A small image classifier, trained from scratch.
Data: trained on rendered rooms with furniture, 145000 training examples.
Rows from block 2 of a small image classifier, named by matrix and row number. Rows with one number belong to one channel. Each number is 500 + 50 x the weight over its row's rms, rounded and kept within 0 to 999. All counts start at 0. Numbers have three digits each.
After each channel's rows are labels from the 100 images, of 14976, where the channel reaches its highest value: "top examples" is what is common among them. Only what is clearly more common there than usual is listed. The data: rendered rooms with furniture.
# convs0: expand 5x5 conv (model.blocks.2.convs.0.weight, 72x24x5x5, standardized in use, each kernel summed), inputs 0-23
# convs1: project pointwise conv (model.blocks.2.convs.1.weight, 24x72x1x1, standardized in use, transposed), outputs 0-23

convs0.67:435589463567433501501482468486553548542477482474439554551567414452560518
convs1.67:444575448499495538559529607415549517496433461492442482469555428487469467
top examples: window; count: zero; black walls; brown walls

convs0.16:480460421500455467495486403441467547499470493472438586551541422429462448
convs1.16:503489542555607527451473513510467418530540457584520469414473519508398495
top examples: floor: wood

convs0.69:556546431547493538499537521505596463503456521381579513556510459424505512
convs1.69:474483462474419528439548586531502501496479424441484431473619471473438487
top examples: window; count: zero; orange walls

convs0.47:479531475514557536529557452560583446608499578562470486442443482554521478
convs1.47:431499524433526483521535467517435408406490555600431480505506473459560494
top examples: flower

convs0.24:543494491615534489466470370513506561537513474512553474530505538576425468
convs1.24:527537477581420541397477475550410523500466470553481441595490473512465496
top examples: floor: furry

convs0.29:458425454549499532487523529569489591595511509542484611482523497419501467
convs1.29:586401486533491520483588546425442505591464480494505488492529531401508487
top examples: white walls; floor: plain

convs0.23:386531490498488527489480501438458451577515421522537522562494411445577468
convs1.23:457554570512402509410550479500447531470500531528539516605501531450532424
top examples: black walls

convs0.13:499549467580523546527444503431497548518569501493448522619575463446439479
convs1.13:494528484555436427458425515487432585457518526535461469410508447407477497
top examples: count: zero; floor: plain

convs0.55:422477512559513528530429493372485548508569493431462567542562467487478532
convs1.55:571576578441549489554540531460514464459573459595557505531486506429470513
top examples: black walls; window; count: zero

convs0.19:539507522492604512430475384540524514436458492471566503491425544537522571
convs1.19:505463408406550496571501539571510427464488480459434478603494494500457528
top examples: floor: plain

convs0.70:469532440584602522480490468382499580528520444524543544480452456478490528
convs1.70:518457542493507450464566523446427462463425609535515521568506513597530460
top examples: green walls

convs0.0:545545437489592541531501488472543483499578555459601588564488477436502519
convs1.0:526539500548536445441580468458404437479489507465393493571560490450529497
top examples: count: zero; black walls

convs0.7:477522396573559556492526539510572543531400445470524516420475500441472503
convs1.7:435410500513519504454531528406601497473429455480477489470427529471460576
top examples: count: zero; white walls

convs0.37:476495533533510536527477396409481488487573592547559523534456508436553567
convs1.37:405433491557495537540584539481529452542508558531581464503538563521508590
top examples: count: zero

convs0.54:517452465415530472537485514480504497491479478525493607419422461508416605
convs1.54:484572487458468582467437460499500501512418469503521492558500455365500421
top examples: count: zero

convs0.60:481491478498531531471567379451561561502491580487455550536491490448423579
convs1.60:538546531431519515500538386448491457489429521579527550461413531495549440
top examples: flower

convs0.17:474471524416455511507455488549496519541370440447530420541504502552448435
convs1.17:530529476496571442503501449511525459560532418628508443512480590458551519
top examples: blue walls; white walls

convs0.28:444589550488510536542453452493538490428440530605499434481446476418480533
convs1.28:552586506489503485501502500481444565442504468590524449497567491395521400
top examples: floor: plain

convs0.53:467505585541487515509552390529491448438547563522516543503469413580490442
convs1.53:517508468552532448498539451415484470629427449516501415493512460493566543
top examples: white walls

convs0.45:559539493478448455533541513565645536522477456443552580491447480509465522
convs1.45:452423582472553504453471500519437449408509568598514507529504516452570489
top examples: green walls

convs0.49:599508482555497516413488558444536502514517465502556582446559437466573450
convs1.49:470484457466502446544514488480442425505458494420466436468443498627429547
top examples: count: zero

convs0.48:390504441501540454527462503424481447537459575451521444504486561448511590
convs1.48:476483522525448482502544461446476442455505520463545390424460599463528586
top examples: floor: wood

convs0.14:462553535527424551466497465494504545549512501481495546607543382434433505
convs1.14:437449534507498516577490490572484382490449488515507448536458558534610531
top examples: floor: plain

convs0.56:397476487454509543446491517560464559481469513589526576460461428478410487
convs1.56:445536432525483495554580493579542477389495435475520554463542555568483475
top examples: orange walls; yellow walls; count: zero

convs0.42:419550511540454561451545473470522488531453445374458528509498415535442487
convs1.42:418538478413531541560562564468481476565582485470476548539420529482528555
top examples: window; black walls; count: zero; brown walls

convs0.39:438519519442561591513458528562481520476499513510543514485396461594416539
convs1.39:413475510556470541418541561466503470456468496424542447499461388462474547
top examples: count: zero; floor: furry